{
  "model": "sound classifier",
  "dataset": "tunes sung on syllables by a formant synthesiser",
  "train_examples": 39062,
  "time_shift_ms": 100,
  "n_mels": 64,
  "hop_length": 160,
  "input": "log_mel",
  "spec_augment": false,
  "win_length": 512,
  "targets": ["first note", "voice", "consonant", "vowel"],
  "num_classes": [12, 4, 8, 6],
  "arch": "mobilenet_v2",
  "norm": "batchnorm",
  "activation": "relu",
  "padding_mode": "reflect",
  "depths": [3, 3, 3],
  "kernel_size": 3,
  "stem": "single",
  "expansion": 4,
  "widths": [128, 192, 288],
  "label_smoothing": 0.1,
  "loss": "cross_entropy",
  "init": "trunc_normal_002",
  "residual_init": "scaled_by_depth",
  "optimizer": "soap",
  "beta2": 0.95,
  "lr": 0.0038,
  "beta1": 0.95,
  "shampoo_beta": 0.95,
  "eps": 1e-08,
  "precondition_frequency": 25,
  "max_precond_dim": 1024,
  "merge_dims": true,
  "one_sided": false,
  "adamw_lr_other_params": 0.0022,
  "steps": 4200,
  "batch_size": 512,
  "epochs": 55.1,
  "lr_schedule": "cosine",
  "final_lr_fraction": 0,
  "warmup_steps": 80,
  "weight_decay": 0.3,
  "adamw_weight_decay_other_params": 0.05
}
Rows from block 2 of a small sound classifier, named by matrix and row number. Rows with one number belong to one channel. Each number is 128 + 24 x the weight over its row's rms, rounded and kept within 0 to 255. All counts start at 0. Numbers have three digits each.
Before each channel's rows are labels from the 100 clips, of 14848, where the channel reaches its highest value: "responds to" is what is common among them. Only what is clearly more common there than usual is listed. The data: tunes sung on syllables by a formant synthesiser.
# convs0: expand pointwise conv (model.blocks.2.convs.0.weight, 512x128x1), inputs 0-127
# convs1: depthwise width-3 conv (model.blocks.2.convs.1.weight, 512x1x3, trained with AdamW), a 3 kernel
# convs2: project pointwise conv (model.blocks.2.convs.2.weight, 128x512x1, transposed), outputs 0-127

responds to: consonant: none; clipping; thin (high-pass)
convs0.10:106153130176108140148127148125083132110163106096156129185142146128150110146139119127124152120106132151124112118134129128134158118135162168106119129094163144131129114123144101156111127144082125152189143146127148150139150144130181121143142162097112126079131126126117122120161111144149162131116179148142136123151100105112104164119147106102141112062159146101124156134124164137176162160188
convs1.10:162127104
convs2.10:119105178140113125093136110104139153096143152150162128083104146091150082150145130105132123086103145122109067157144159108141099134129109112123147164081137125129135111100102155111106168132095140134109081113155116084147098115123144124101188061143104095094149125131131099136156111122126119157129165148114136155098166132147136117154095128139149123116166134143155107116133125137144144121122

responds to: deep voice; the note A; vowel: /æ/
convs0.15:125105130104119148095138153137105176113095141100103118119146070068096098135118174142141105149113129073128115143125100108156113136154107203095126130156137122104129125119111100131102125148111089149153147130138127126177128143116127114137146131091171094130120120091141121168121120135169132138098124164109177120197131141094164129179124118127122117127144153147121145128140125146131108134127
convs1.15:152162130
convs2.15:107168144152147137147129123116129160129139079110118156150133159149162147092103153163116131151121115135108120061153138126110130141080155106114155127132134131077109156124106088146140072120136111138091104132131121138110143173090114177097121088119090126082150144148128103104128120147133119140115120165109192113128112094142134125168145104145139105130166134137128137121124123087106122176148

responds to: consonant: /ʃ/
convs0.431:130116114139112128104133145124177131147163142078120126155110133139164106132128112104142148058175138144126123125129141127162159141135102121104132127105123088158096068119105136154128089137125080165129087165121143141115141153125128147152163122123101171079120122097132130139147118126154115160125152143088139178144165086151155139138127095137118108173133133128140138178128131149132095170107
convs1.431:091139142
convs2.431:130132140138169106110105089131113127142120150159140081123090107064120103114141084093193127178120139123127100125140142129132136133184190136134141101138145116137128125101134116090124107148139154174094139126117167125167115117150133152100121130131138114083182099099134131102144118098115100134114166118110098121148140106129134120151150125075103133092134152136133131125150102160095111110111

responds to: consonant: /ʃ/
convs0.338:129122118116117118165130098137105106125130091105108151125122113113123134120159124092128133145115122153121121153136134106180172088050140115131111139133133076106140118117085155145160098150127107093165113122130087131120122103128113085093120133108144095128102134125150132100196125118108093143127134118128113171133117108129112126157124145143101158143134219104151132150142137115161109083132
convs1.338:163137107
convs2.338:098103163127128151140137149120111125116121157136136149188162140133138151104145143165100137160099129102141181131135095130123111104109173095139131105122131137131127163141184145117095160136100156178114142150148177106151129128145137118180131138141100130099099153140104157161148169134171141148096125101133134151147109111106128108166151181155136122103141094110148148090134119083122136153112

responds to: consonant: none; deep voice
convs0.346:113133106174150130165106129143179147151118143089108164153132163110146135110143132100113121183140133093187119124115121122129106123158134110126169095111153126119146110101153122124125137072101163094149094121123113144110135114166136134102134151153136078140146132133152070130146135138109149156162142163125108108142105144146118127106176136107133139164183165121104104133131181112130118135092
convs1.346:140132088
convs2.346:116114137138145123091162107131123111140086155164122124134151130157112140130153125107137120151135154165156087151120141118130095126106164109110074099130132148129117102127138119149093073143111160137168130140136118112126178154104130146134144152112137143063158163138120061118110149128138110175135105127093104096110148114109159131113093128123126136121162133121080182117131123128157136087182

responds to: deep voice; mains hum
convs0.32:114128164118153107169134126129124156173127151098094180090118157132107120117092105118168097130117099128112104132107143114116148115095112131191175151156093131181142127123127127119126117141143120149123087121102121144131147101132148162088119124103080142161135099142097110125140146136130123129140112116106147115162133118107157094137096180165152160148143103119074182098143118099142140115125
convs1.32:143112093
convs2.32:114111119160116092119166117112159152155102148145145113096111137188147105121119095102103087112105129135103113131084134115173094112121108087157110136145130085117132118117152088155133114157135130163167105097135094132092110158146096093142122138092143118117063101176102129137119163117128173140145107158121125139138098140147139140093113077126169112103110143105107144135134138131108121107135

responds to: consonant: /ʃ/
convs0.413:085112093147118129133132143118144087154102156116113175158158129211137138103119149111130110143076151148120126071122099155133134144156145158103095095098130136119130141106143140108113112111168107088139107124119174110151121128094098108121120107159126141108110145116098145133153160176140153130142092101134147104112098112127125139143135097095122120091109138137189109161120117133108156157114
convs1.413:124127169
convs2.413:112084157116100118115095156100136143141092131146155132130138070113131164130132116137122119115117147137112133163121164160127127157156152106103174133172124131142087140100164124138122103142146134113185143134151115136152140101171143127101159111158109117157125109117187093145148105116077129085122139102115116181083136123173127152125105105094145157144148143161118095101093122145129111111130

responds to: deep voice; the note A#; vowel: /u/; first note: A#
convs0.211:130154108161084127141138126117127134135152118130133098129127161100093124114097138052112134089096116150116124124166155151116108136109142122089139122145106132131106124086118153169159135090141134149135132129154151127165059114090121177127113123125170113098144141120093103114127136160106123117126136136159185111117132101138109141143113155144203126143133096145112128134115116133156144107191
convs1.211:135135168
convs2.211:085118124146132133097135107135111100117098096149127116137129148113177118119137158121127140116094085088139128081100138101132159134099131109150144121125177120102135150192098101150156089137116124122139114120113110110106152127126137109154168132100114156148137099162142110123140121116139144172142137123096179122121075154103094130145158122193121113147124101138148113174147148127121096156187

responds to: deep voice; the note G#; first note: G#
convs0.480:107108071162104094108119100082125133098138137134107149114141133083133140127090164207080133114130111137126110126130098159143144127137098154139093117127098158175164159099101157173137102166123120135154146130126149093150146108147136115136125135131124125122156137087106093124155114143119102128115171162144124102100114137122162150136114179108125119123125134146137116128143181087147150121153
convs1.480:163149138
convs2.480:118160145098082173124109114121111126166125117107115133157090149131128159093166120152165127153117094111118091121130081097126170060143109153128129140138117165124134124151121143104132150193106149153124118129117114095131127128111110149111127106148122101183112148098098128135123120145128152166103136144114090100130155122156145153158095091083137077141138134139115136110149093106138083122133

responds to: consonant: /ʃ/; vowel: /o/
convs0.395:139119135137079106126046134169125103116139147129098126130130123109132155159121095111164147108063118173156161120121122134153138133169140113137166117131111144117128151089143090157174082092141100135124114132089155144140141180131110131119147114128119104124119142143116115142079116135107098093158149139105154122121133144130143116120159124135147147165132149094113085099185135134117124111092
convs1.395:090128144
convs2.395:102171093084126079141096163100113104116116156176146088118117139134112107136154136134146132119117136103147116125101137155092166116146119093144147111119125161082110126147148068134187139145103138124148108124076135159095164132120134138119073148115125093133126128142126146132134123108101137121143136138122147149159129153160092152119140120098123103097143131134137073080131157091085137137099

responds to: deep voice; consonant: none; consonant: /t/; clipping
convs0.408:110154088127083135100084137111132102112141118153120129155129113146110116085119120132117181141092121123101140076108106142116114150108143101151121146129141155071158079079130139128121092189157099110131148114118128162096138121139107136103156135157123063105151120104113114129134124148151112145132173100147134118158116106123106150120170127132128113156115143116157079119150144148169167142119
convs1.408:153136096
convs2.408:149100138146108120108146118152174124163124141130150102095107143125137139167141128143157128128110100140148147110152164107195155169146065125133174110095122133129162106103142137131130128150116087148136100143132141111111137163117130135112105115139117123173156100137119150148128094097082127171124130139134130145128085136091159133169152076104157180133170133142124113115145105172143127088121

responds to: consonant: none; vowel: /æ/; clipping
convs0.446:111170138119105127149155135125093115114143155116178125159158135092140121099121144125125165153120119145119110149139177112146076103123177144108131114089057144149132170170142118130129169117141132138183137174103108109110110147099148121183160129159134153122134143159132122135131135075120132117102150124116110137148112132131095168148191143146137142104113118126153159140156112129119124108107
convs1.446:165113116
convs2.446:147191156132122124119136128116129145119126099115128114143093096105139134123103100122108137101144144118127141132169148072136140100136085145115143096081132115136161111098095141141133153092106106108080142117114150148114089139068162132132132133123092102104153168131116097116148126120123158162117156188087133121136119130139153119132120136145084108082121137092145089163115165125073127109112

responds to: consonant: none; vowel: /æ/; clipping
convs0.33:091183166122130160135171095111125161108127111147129104131137111147104124101123144187124122110141123151107129126125094088151143118111166093162079123119148127155129115128089115107119127147157138139124120139138095139123134149142119177144083130150113094123100101108130149090120141107162107112191146110142136120134146162165115156124129137166094161141129095181144077119145164120146169132130
convs1.33:107129164
convs2.33:095129137141157124121130145110134102106082136096152101099136161136092143105155130119128139166149150150132116108133113141124097124167122115118139072097139167139116140123163081140167129102150109148154108176128130133127096134199119119097110138100151109102139132155111142097160087117108147118125150123070152125102096155106125124120103124122087103130155141088142132133111171118098089074110

responds to: consonant: /ʃ/
convs0.209:134114147132135124160133097111156146141171140106101132144127135126121069184140140120106093101130086130122170106114166105143121136126102125120186135118117138151122126113153114110077151086120151154125115146149120181113133125105172163115149128105086153137118129107196129141122084148155130133138092173126160162124121088093128135138088103110118114126110160120104114147151122127145122130177
convs1.209:159128101
convs2.209:097118116137102115151148137143171137136141126083099109129130113105120166156151121143153097137152118126081175090116129162132107081107121111098142165101124145131141135117120154120141125078109162099184130106155141101110153127127161105071126121066135102140104125091111131138129067117136139111134144135124154139166126143139119105138131102150092111172166167155123125144123169103157121133112

responds to: consonant: /ʃ/
convs0.168:105115126150132142104172158109156097097130110109092140109150140149167074115129136113123129131089105139171144147111086104129160149121123125150077123090052126131173165084114123158096097124146130064112145126108153116142114142176137118108112121127107110127099133155140120155105129129139180131142104127146146095105108091110131138109126100133161119145141158113118122144101148133161118107096
convs1.168:101143156
convs2.168:136128124077075136133100175113138128151118152084126104109140081131139192088111103116130182102136125171122101074158148166105167126139135168140121150122129125125123154139096101115108120118165149113139155141124087147130122117153142157114136083157102103125114108141150136161112119108113133104166083138130103152161144166140145098127144151109114133128164140092146116121113128152137107089141

responds to: deep voice; consonant: /t/
convs0.262:199110137139106156077164127127162133149155145168102122127114192104132150139172117123117143153121114143132146103092176118152126146131110146138143140143117176142142168093168147133152181116180173089120104135127150130135098118101124146157125081154145153146130104111132143135107123138140120137133107126101146135111130153137134134112112105126088151154168095144126130151147155106110126118177
convs1.262:116120167
convs2.262:108167124152151137134141082141120102117101133148137129081102125142121107121111146102115166140099157063159106143138128100141119144122146125126138124103106083117091138110102086157098129127098062111124131168164118143132153152138181079138082150119086130143125127126137138148150143096159115156122121132138121130131093167099115101121111110157146109144115148159165129138095141176091153141142

responds to: consonant: none; consonant: /t/
convs0.444:126155137177125095122116067110134165127158078122106124114128104096112102162143136105142142184120165134125155103106128134146152102112159106175143145136166147135159107110128112100127130117128148127154129164150096135134118140149182145097118136121135124093122158081124130161138124117186123106169154133077160150150139130144145115143114127133080132115141154095139122093123126161132156159172
convs1.444:139135089
convs2.444:126104102122095106130170149119132125141116126125166152139114133077159140135146112117163184150102148138102116092097125133142124099157139128115149120130109156172121062125156125072126143130145126125097111115125084158113136137153161151123133104140162142086129129183074157140114148115115128130097152101149128144125082120107145135122147159104076155130110115145150151086143168155142097114113

responds to: consonant: /ʃ/
convs0.312:155120122124131068093114090133145127132141137118162146119110124132089156101111133145123175134120132181114116117142139170169112121087100125112141131112124117134134114121166161153130141142152109112143107134084074142134146072193111160137108134115117093127121164136136103129109138136142135167128088105088135120120161090139121150114116104128070120136139152151090083118143165123137145087156
convs1.312:100116156
convs2.312:137117145183161104106110160135126113131133108122146119128132128137124126129099150156142132072123099100141091165148144136129150071111114114180069170142102110087153130145144133123089071155134156127152136110108131106144105144124107111168144077083105093141149150076134134108162152135136130130134105131109110127092132139138114137117159111129145087109106157113156097135151161129106122100160

responds to: deep voice; consonant: /t/; consonant: /b/
convs0.81:154147107161145114113127137100125104119150114144168122115119138145118125095160097126176132161138104121157155160112160114135088140142144113114134129136155185160136129153140171102114117094136105109148150110143104153108121138088108145087171119121131105164124155107167158098095132136141123122120113063104137116157120171095139109147117140136121150179085098126158120144166184131150137102149
convs1.81:167137116
convs2.81:136117118098163114139171128140138087121124137100135158108138124178152174138145118150119115137143084151133135063154113089099129168124111140145134126111146094136118178084110106145126073143101090104119126127128122111156106140139153151100116182127098136143060117154152129174109144116127130129134115120145093129134137113139128089143109094125151165102109141107111124162127111116128124151066